From a checkpoint of a small segmentation model: encoder patch size [8, 8].
Rows from expert 16 of block 4 of the encoder, named by matrix and row number. Rows with one number belong to one neuron. Each number is 500 + 25 x the weight over its row's rms, rounded and kept within 0 to 999. All counts start at 0. Numbers have three digits each. After the name is the row's rms in percent of the matrix's.
# up: expert up (encoder.blocks.4.mlp.up, 32x96x384), inputs 86-128
# down: expert down (encoder.blocks.4.mlp.down, 32x384x96, transposed), outputs 86-128
up.22 116:502535520503506499496481471495465486482503518509477561500501516491449487507499527478474473483481521504499496501432503532460499500
down.22 116:467446489482469506491441529422496494483503495488505547503517453508524492529483515501481501483506472515506498506508500500464493527
up.23 087:517505508459526521507526538503441511494439536504472493499509556499514501501513499501502499517498437499535494510506477484432513448
down.23 084:533522529506527441529516476521536514448536503497557507490505435463496514449496448525520523500489562517502507528499493504550503475
up.24 095:500529500558435510454507528540510509492476496502502556495495515505494489502487502519462512498501500519492527546507510492500511510
down.24 097:492535513516446481499481498466451501493500500448539496485478500505489499488497517495469502498502493529497529562511418506497488502
up.25 137:504473496536528548512557504516500541469509497517502427493495495513472499499498525480509502485500503467501490514473528530512480512
down.25 128:498501477519482496507452501476450503456496475507518456492512513523472494501507466501512503521497475539458475534458503471479504500
up.26 114:508538407520482498513506527507543472536474504514514521498525564535511489499498469503508489475553513480492580487469493533505502487
down.26 114:493497494483496502503490502467504494503532472496513527486520506520504498492476498502525470508495515493427478509493506484518508478
up.27 084:501496505501484559497500502472513525490504480522531509492523537467513483521499515506501497473465516501492496486460519484562426490
down.27 085:517503510500544498503506471485551499498511542503488519497496498512480490452506513481504475457503540499449512516538529528501500503
up.28 086:487518490526498518495491513462506481467514460500493507473522507479506504493499504512493547539513499526447507500525498485499507489
down.28 085:478471469500488514473511520487500477500475492524520463485500505472492422481496529578477469512471497480516510505513492512478476501
up.29 106:510484479499506502524501605511504497525516495480501496527493499488497503469490500484552499464490506473498498494459517534498494537
down.29 100:490508478473500501492501488491508491436448486480503512504460514517449508506450538439505440511497476509498485517500522471566500509
up.30 112:512503510505458504457475477500496523512499563509503497518498509506521498505472510499496536468501517505531523468531497514440463499
down.30 109:547537498513504504480497530496502502473506496521496489513531492494502489493531493509514535531427517542482472566454534475452474480
up.31 133:549490510448529497494511492548501486507449469527524471523502502405500521522454501515506540523500502524494481505529520510507515509
down.31 129:529488521500449494507529552464474490502522490470494504433505496510541502461492476499473505482471487493492498522502510530522526511
up.32 122:485505509512518573492498514503505490501490490507508535497503519416459495463494502475506485508489531464498577502491473492519556503
down.32 122:455503504484493571494467478469502485449493510507521502486521465437502521500508493493493509482504464479489499499521501547499500504
up.33 102:494499511474484501494500502509481502492513490489505518491483492555492512476504479458494508484463531484483500507434477499479462500
down.33 098:499459481470507497513459520513510549477485505494518499467508480494487517477486497459517500499509503480490553488498508482514510529
up.34 128:492499502499529518507505502489512494466529552470490506468463474501480502512500477498494479520438460521491506477549471506480515501
down.34 123:581473496484498516504511475503501511464510493501497504496517514493512530499532488509509499480498479488464546504464490514509499511
up.35 109:502500501479458502475523476533532505516509511514468485485489504529482534490520489429509522470495515483537501456507510491515462490
down.35 119:503501491504496508515506512495517546509489510476500511502484499496488476508560546497506493511505513532490512503510515496493487489
up.36 102:503521503508530485540488536493559516486455496494490436528489489518505511493501486481430481489488503515462489450469460513503491509
down.36 104:464514501500501487505517490488502505505466489473482581492506540494528486542535503500515491429522406505509511493472520464507506501
up.37 085:509536498560539478473511498479465497492550490504497537514499483481472500493502500518520475516512486497482478509534514482544519454
down.37 084:513537471455541515527511501501446505496489505519464467426505492500505503467492494496493504515479489479503493485524501505501495507
up.38 123:511500477497541475536473514504517499479518628510503478482533494501515529489499455487507497500472539466532506517482485499502498478
down.38 120:528490502429504492510498511535557471500521499454497509518513476502494496492448514504528500501497500512513520531458478499527494468
up.39 105:483527482493467457501502552497498496482486542516498497472538495500557528477496499500509453486590516492500496506492564501458519495
down.39 100:557482569513483515482429510527492501507501502498524553496507488502489512498469511470517510479507460481467509500490492526524505521
up.40 087:503502492484486457499474520453502500471488534520456497503491495520509500492472501500529456441498501479513474575473489452501505507
down.40 086:503449524489500475554479469490540490485496482521506523510500516481473538494516486476471509507484523456507501467483500491494489506
up.41 077:472527503542494515510520538493516512537514547482465516507510467521465519524513486568498515516538505484491537453521490574500505450
down.41 074:485519431500501479498499493493465507489460467541507440500482495522507496501487499485506531506516513539509540511512524478480504464
up.42 103:487488490479497504497552499468544497502442499478487506467423494498507494517529504452500507476527491499482502516485501491503516544
down.42 106:515507517499521475482518467493507533491502541503502423537468522495519510506518465501508500503509531516512518497500471516504436545
up.43 117:471469468510519499526580490509483489490478507557491484498498517472515499517502529473499504523455564477513476535502540518493506480
down.43 113:531502514493512543495487467481468512520519504484483470497531513402533464494515462531500560547495508533496488495468486537506462496
up.44 096:497518537549470478498507516478516510475514491479534504483496510501488493533470500496459479512489470512560482509491456499499468550
down.44 095:510521504517500421571491501495473557507504516499511460495478502524456501516493521525485495481490495523527483502532510531487484494
up.45 128:436505499503470526432500496497509473497527549488544508445525497504518469486497464457484482485508501510520502513501505493459513500
down.45 137:478481520496518496488530546467498500508444524524517450508471396503508491506520490463476482509487476531495493462565510568553492494
up.46 069:447501492506520475506459600501544483511505517500479503518496453479498497481505460553524515487505514470516501499482508531494514503
down.46 075:503485534493513486510496403515533495502532500488523556515473533525469501498506398491505529506516501482497479463492518504512508518
up.47 093:510505529490525493517448499477514479497510494502455473505521504483517506505529487500495503515507480499517502498506513510505500483
down.47 094:489511473491508506502539512491502485498499548523472452523471517477461503493522509490456559536504499514466439526487533447503521495
up.48 085:498505490488498564511502505508590572499498520502548489496542496502473499501485496471514535530512513512487432491481545453476484479
down.48 090:483491514496500491496472461510422536507512506535469535499468512510503517475524502497499502562500531493493502523495504498505543499
up.49 101:506506495502505494499561512484503500529500499484506483500472496500495525507502505560508487504524500515507515515511512490489447483
down.49 101:520486463491515466489498491517531512517485506499495528502462508556450505490500500497486513486487511500500492499460547478521518487
up.50 133:453490484503505501488505485470499479496492560496495488494497532473488463474477481505494460510518512510490534521502456483472535499
down.50 128:506505536495508505497520467500505523491476525489563460505460502520501503514496504480453475510511522484538500501548468491551543520
up.51 069:555509490488502494499469555504484472487497483506495490531477497467506494501492508503500505478541450499553531491506514488499473494
down.51 069:503453473476512469524492512500501461500484528496488502485500500572463597510508515497533498521506520492495506490505501490523505515
up.52 105:515511512453493514505481561500520525488496511558463428504585496478501501514490532504494502503570515499501499503462529517504510495
down.52 100:520501506511530528485477499474512493535483511486513535478511495525498453501514491484494481497498452499478415589463428473487496493
up.53 092:491503479493488485506494513485418537525506504503523525485503453492507503492533488511495447520503500496451491546518502490500524491
down.53 098:496498530500475502515539514522516484476524478487504479505488492519493517533506492435500534521472496511492503441507477515492544566
up.54 086:513498521467523474489483490516514484496489506491500519531519488517480498484479465506511495501484487521505521471494505491495526490
down.54 090:524516506505445491508486545503518521481497504505504463493539538535512498506471521601485511494521514505498463500528514500482451476
up.55 087:487508480524464500528503499517529501516499490560503452488524497479525487432401474488493498497409458511501470504479517488497470507
down.55 094:501474444519497493532507571457487451504453504506492501478508500529501500483507477521499490527518449493547494520466463543492503567
up.56 090:509541495514517490501460519467504447502502527521499455521526479502495502510524500499515491513507514550484534556470548419498500500
down.56 094:494514530492489508470511541484497488533526479491464508526492504496482494481506419475509465521523514527503500502509500509524500515
up.57 071:493474514428510495523497496544502461506489492477521497542530463482513560518536441500536498485504500530494528508521500508462504479
down.57 064:508499495522521497475506529454485526508504541513474470500486481509510489499486465482452476499494458474495432488481523496507454502
up.58 106:510528438524500512466510526496505465501530560516440528510496491498517509463538489464507441482508486488491488500511496478513506506
down.58 100:496509487503476500538478516478488526433498500552509543494509490452504527500475510484476496504481484507438484515470513506465505498
up.59 120:482525534503509509513503443523497491487486512494483457538452496453499513490505510478534481500518485500534480525495454494494501480
down.59 116:491482508478498553508489470505460496478511566503506474495528495503507505505522521482481500491540467481499483502482470508512495507
up.60 112:458497529528482504501498495501531509505503491509468472489508485494521481472483502465497502525498439565410487547500500465511513520
down.60 117:504510490511516475531519521519466534483473483509480495520485490509559514503494495494510450473450513510538554538474512515472486540
up.61 099:499518507486529507500559500481500433447516508519490448496499491506479524492469479503459489478498514500497503538513524496505500504
down.61 102:482520474503489482517498521503506512487493517509493497475515516499480450532508486503511556503505489475441476480488437536493498503
up.62 085:498517494547505482569456474467443522506484485530534498552466470496514493498499492515528512516509496509525468514540495505499501463
down.62 084:531502507512502499501514492549451476490492509474474500511435508509473500504541500521485512507555499480489500496490522508524485494
up.63 086:511498469474514485478502499501504483491470510496491470495470498488496480532522509494490517524497501517423497477505515489508525490
down.63 082:501500511534470535411500431503443492500500502501469500469500502539525498512533526500504500478452467500503508487443494490509496501
up.64 065:529484460458500525492507511467529516476501484544485482504484475484503504501489501507503512473500500475481488517505520474501498495
down.64 068:508433496524487511497546498497481500526531494513500494494465507512458506526488495492516478484543500507449516472455506500505521533
up.65 121:493475494466500556542499515491510495496490444500505500433496527490471499541547519528505489518501531529427476504518492497540517547
down.65 121:462503509511490504522527511539432464477498514546510500526519505457524473486445485558474494481513487483481466493500501498476473511
up.66 076:496484517481524496501540505501492477495526501510513509491460498467536541546521553503470505498501520454490530491502439574521459484
down.66 076:499505487517498550527475501499512473504490479497473446517497497532482468498517546483495500485497517466470499514459496500533526521
up.67 074:439515516455498484516505542499514470607481490460501480493527493485508488511495488501509465577508502529493457496491551511485504465
down.67 078:528525496550495521488502497495466507484504491547565499473365507544516472490494498502469529509516510535521486511507480484502502456
up.68 105:505499480451516506499522503479500498490497500457498509507490502470510536496503502496476527508498477502510545543513507441493513496
down.68 110:466463511516507447543516497503483496499499502487517493507509511500508464436510494497483517484501495528537487554510497517537481553
up.69 121:511512492512544492542504506498481511502481496500493458508497512498484522479475469566473504499500514533494504494474504495564524518
down.69 111:497538494487495512505504524510500497527503492488500532495497471485499449493448465466457514454525512530505537544471474453498479488
up.70 087:397506500500480516545518537506550505502491491506509527502465500494510536489493489488499492463492494495532528471473497502524511506
down.70 095:479463498491492480507506446455482498522493501455494494472492478531489499492504496489529507464503509495486504471536459565505487536
up.71 109:483527503524498487470516545492537496496492516491495482595549513533494500498538516505573477564535489508500480493513497505510459481
down.71 103:501499475418500540481501543502460499508411482454495426524465484504479491500499532490494518504555487507515517512524487492509505497
up.72 091:459504489537490500502588503475484460489474521469512472514469506488503504514471524556502508535474508524494507491484509505493494475
down.72 086:513496506555451511490558456513471484525489475509465487536465499472485520488500516506526522532450490546504501497514485536459494498
up.73 105:504504504520466515499476499535530535505454475463515464483484484490578497494490484496533443505439494500479496495523501496479497501
down.73 102:484498512511477486484528505517494508489503502561500551489494502525532522497517471459473480482493504439497495508518548509466466494
up.74 104:372502505512464520485535458439488491543498460467505526485443497500555459495539531496487501492498581499509485441484495498500509509
down.74 097:502489532571513482486478483498492497499505475507532484568467498503503483460508528517481467504492482507488526469504517493489524530
up.75 111:539524516492497533557467470520504504536505487499487514476557488497501508503501497507480505458515484498498509583485496497477550507
down.75 103:497525492572500530489508490532484543490491459456505496503528439501505508490494496496480495500557491479509522494492484520531520499
up.76 132:564495492477523563487455489532494507567523515495500517459535498498492466502495504502502501515449469523494535555523501486481502502
down.76 125:539506474513482519489508545501500488494493478503464492464487528520518526503468464495495519500457533462490472510481480450502493491
up.77 102:559489494494492471486500536478483579510472522414488507533495489499500502500459478529503464475522501493497501499524511502469541500
down.77 097:526489512463505495515475492461503429508484483524571520486494515584489517498558484486500449496501487487477491502478532504529501508
up.78 076:487517477535476456498492497561502500490498499528538500527483501511498487502484510505516507519520537538507441488445482524497519461
down.78 075:518525499509501547501504547522530489492499550496467542480500453492508494499492522475498480480504499462490494499580533468501495496
up.79 096:496497537518524512580491406508498496504500441479501500511483510529443530515517511440473466512494495519478500534480496518509473526
down.79 105:506473477477516481508517518514446475526509542499495488509510459500493495503496535510543498539518501505483429471512505477492467512
up.80 067:489520522479498493531496500521530497499488498503493500516543445496490525476523479504482446517507527410464501522493520504498537473
down.80 069:509531474500487509520482521447499493478493500500488512467494496512504502485469501530502505495555439520516494492458494448518477431
up.81 118:542509521487489487490502497528498519503511517540513506483522483498487567518483525509529534497460489518469501545514510514477500507
down.81 123:517479493527499517491515509524495510467508500504481481468533500513501499498495532496503494515487507525408493528491505431481542504
up.82 084:500513509490503528504528507504501504523511496499528496513473506500506503502452526420501588488494568511499504549472503495508532504
down.82 088:493531501461490463516500507476477500492500504518469508526498508502548497486458497514484529492499487521495479548441514556500496506
up.83 097:487501529534502502488505480493436497513599468460456522530487499498471503503497531499495549499492462478484525512509521498501528510
down.83 091:453506509494492480489540554517492550467491489500542522518504513475457518466529496491513488499540507491522489515564540514549479511
up.84 081:496548496466503572486536499517479494496482499541481488493537453502477491499495500524524509506465503480493475500584507488559504480
down.84 079:518516533492486520496501541486539499487516499496469505523511516513501502498528509490521512549481522504479500520498460504569532455
up.85 084:505488520502503491530510501507512528491471508517449504492478498473506459498557547482459506503491506464507514470485492468478512475
down.85 088:488556445509499503497438457508481512447521500483508468514507500485499512488503528514603559487486498543508500523480529454503511476
up.86 102:494472521483518500518495498499509502486504501504442517500489489502492478497488502465519506497500486553484507524487485507483499543
down.86 109:535510500446538503509564507479467515491513501513508461520513489505533509486502504483461470466489451523497527557498511505515504512